config.toml
encoder_drop_path = 0.05
eps = 1e-10
epochs = 26.5
Rows from block 2 of the encoder, named by matrix and row number. Each number is 128 + 24 x the weight over its row's rms, rounded and kept within 0 to 255. All counts start at 0. Numbers have three digits each. After the name is the row's rms in percent of the matrix's.
# fc2: MLP down (encoder.blocks.2.mlp.fc2.weight, 160x640), inputs 0-159
fc2.7 092:108119142115124148153131108163128167126148129155143085139108159125087142123110146110092085103123119066117113130163093116131155139148156111130117161165154108150134070145095118143132131120130092114168113100154135141148153090140088153154118117141142122125115127113099143173087138118139146091123138149118164116112122195174147134109095111091143135147113092161100112126122104132131135142156100115150128061165060133102159107115149127112117133156124093107092148182114108151113090164148091
fc2.8 102:184123160174152118108151127107098142091153127143136115129116147167127125126095119146129138170124107138169123154115156134134121094137131123130129134130103140092137120139151126130106133135115160127146126148119122107153138139128140116155104146192136111116086133098134134102184110176141131099131159164142129165104131118119155122174084157142126077099103089076141085131144151132133145150151094111135152141159079145135132097104128109130147136128120162175119155149139123131175129142139092
fc2.9 099:167148154084170095086122126151122111149115127095182114111133135218161142084131127172068150114125164097133162162176131143118159136115143119123154193109134120143122125157114128122126172098152132118176146098114138131147135126154116127156137162115149147147100112118193132141102108121159137131146164148146129125115101153114099097155132133132131145116145151150123129086095153166166136133133146128102133145113147131181134154138147117167137134147148156133123124117154126173089147138110115
fc2.10 101:144106137085158146122147110093100159143195115147128173146097145150159175144117174107128142156121142120112124144122110108134126155148107139162134115118126156133143128142112145111154159101170128149123149064106098138147117149099162108166148128208144123137172117145180133121141138146133113138114123160136158132156169113094126137156158153155103161119117113149104119255134120117130089126109105116122131129183111090141141111139117178110158153119123123120103137149151120136158165140088137
fc2.11 110:139138086180145199098125142100131087116130161127120148166123134135104087158092111140166135116137141130120111101113116132157099170125097113139114090135121171145118121168126118111121140137134149148136097140149134086113139152142146126133159132150115129110126147149094098100125097175133162105109127108167128130124124130092109110148132179136123104124167123124119134209103144133119111122095160126137151146200108118142170110130130145125123123147140126148138129118156159181151142116134126
fc2.12 102:154148129103104152151138115078129142118119137125129150162076126135154119099116140109145181183104177123121148121134129112096170135164104130125151133166097138098144135155129126126114151090138106177143109125149149127143128114124132138149132111199138125083147149165136100139125134167138145099078091161110128125128147116156136079139139121168184148104162124174138092114163145116124102115131114125098130164175180112129121079121102135125164139133128109107134109160095134093104100107087105
fc2.13 103:133163103088132143090098131128136131125132139129112111167128102133104149084104116110080111137122136117176157169136086095124140115140143134146115202163126090176114143181124096158130080142110143131161148132119166122142144138105131109150166133120126162169099114108164149120123129128128132150097150118148135088145141134142169126157097140127139133157130120100119097099150096139151140147122139129092142152131157144127108167122161115110117164138160132150109104133086151089122114131141142
fc2.14 092:170094115102154133146163139163174144136137084104132100107125147123171133125085129144129148118106153086087129144129147111122151085101181142114118109139131120174122110128148113139106128108092142149181089105140083120100128134155137127114137129082083110138138140198104157164122120080075153147107113134157122126157152156067175130141149126164141107097132146146132209097118127133143126104128082122145176130094121153120095127098138106104152111156131131133148101153129117164097083105144136
fc2.15 098:131103125124097125131135106123134112124121120114108095133113145097095110112085069156145119133175071140170131126106120181127114117129134157109155120148103124126117142110147134127121111092100103094147116108123137123166103100085139091101110120160100076142137090087164117153134094110155138102128148136135123129117102141142076119112111139136129097116112119059140158130111108110160132123137111112107082102144130133117105117151115111138127174115143112109110121091115125121111112126128109
fc2.16 103:124141146101143096161108131110120097125144123166144120072114112108106158136144097151149170132135114110170102114106089123138149110136126131136124149129090119131175146161117123114111136105140120051074109158126149159125124138120137126139129120190141125146143093129154115150171160141107110124134122173122135131150108147141075092100144108121142120121135143173188088146123086149127148166128093150126124152122105096133162164121095116132137130106149120134146120140067152148127105148129129
fc2.17 100:139121103165125122137093117129135129128130159102155121111155125138124126121127140128119084090148119152137111080133142119134116084147077169096094152132094123149130095168129127123118147126104138136129130132139118087095152128189136170149107156111148100160159083147115162125160116090134147126147126130100111129156142145126113165159155147137143142106110152175164113125117155158147088138126103136109091123119124127132129151113113119129153114117107124128101107105143135160107127099100128
fc2.18 093:167149182116147140091133108122103143137156143168137103124124123140123124153118175144127124144135148091135115132112146086108123124136116147114155136145159111147157117126165134102113130146169131112150114165137112137087139154178176123146152133141126106124111133189147150149108129093184128129142149101139149106129151167126110103088132125097158117200099124166088123130171175100110155163134137135173138139099115167124168129148151148139119139118118147126111105114134108094129121122098139
fc2.19 098:138166144094137156138107127114171110154118139106115159131115127116112120100135103129128107130122150130109133132114064142140101100155149153156120147108128116133103149164087151111112136088122123133132133129095140109086133143110120100112145125072163096116110122170117154150108077123106128155114125140095189136114150139110095144090140140147123095042146149116100130114124123130124123154131093119123093122158133140148152125117125112169140129116162149112125111101104089119124114147064132
fc2.20 110:084106103177149172143117152105042121115110123131098116128135121142138191141140117128151112124117150116151122154104138129132138122103139120098169122125139146162125139136143123131097114103141102115126091128082134137146104122131141104134173085159140104160168124109134126138132096143135139089078142119122125123119116141135159094084123103128136120223143101094130130099136148118134110137141126091150142117136138147119101111095109121117164159119127088146164108085114139117149137163114124
fc2.21 093:127102103097115119152124119121075151101135140151134108119143166093106149129119125131160120093162109131163162131098128131107164119160157141149114135130110117096157154124110097117144120148108119141140113124122116106149102140145142123144132130146109182106125100127150131141127162118096127120128149122111146140121138126130155131093159145147095162169169123078122147231157118172170135132097117127099138139079086127138135148154114177128062151159117115145125139123151138127160114138136135
fc2.22 098:130123138097072078114173152179120131135192162145136141144091115113125106123144103091138135133153105088116124159132124123148120150133116112120127145102109162116137148131132154101104139136160112150111163086138154133118139144107125113139112097161126116139105149092106097139106121126136149122145128124157125109139115147154105103131156165098098131161121117134109146064094151120123133114117139103177162117087095157101146144170149085127143116136147134122155133132120157159109129182167141
fc2.23 096:165124170185160177107123112105155099118135106126136126165119157143109143153117160148150100161128209151127116116117187108147082118134134160101126088133139111135136125091096130089111107169090129169125126113165132122129125119135165108117090164149104151155142110118131131155154101128127149124093105117137147147079092123140142110149140140148109111108160091205108102132120123104137154148118107126101114119143183159150135089138104136136160107163113160125157105125138113129116164123124102
fc2.24 096:173114142118180136095168152124155137135138138114130156111132147127144188202166102118180170129113182147152125169143167164169151147160116111131141164140117150120125096125107121134110144136146124104106117103179117140115111145148136088164138130176146103154123147103099176132170145130130151133093117117139149116097111112163109128110140138104137148123136183061129111137130116155134095118147098130167105168170156130136126143110148107086137129118135138127155106107120137103136144167084151
fc2.25 104:104098094108108157111095147127161145072118119145134131109125136122142137123119124164065145116132174197189142132114061109095133116126149139156185119161098119109134093172141151136111098110132153155137153087147156112128112165115127158127138105104110093107123129147139145109115129147152151146109135129110120145111121133131105130130172109135141136120147144148170174106123151114095151122159121123078121117158143133147125110105156115141097178112133110109103123126135101115140095126156136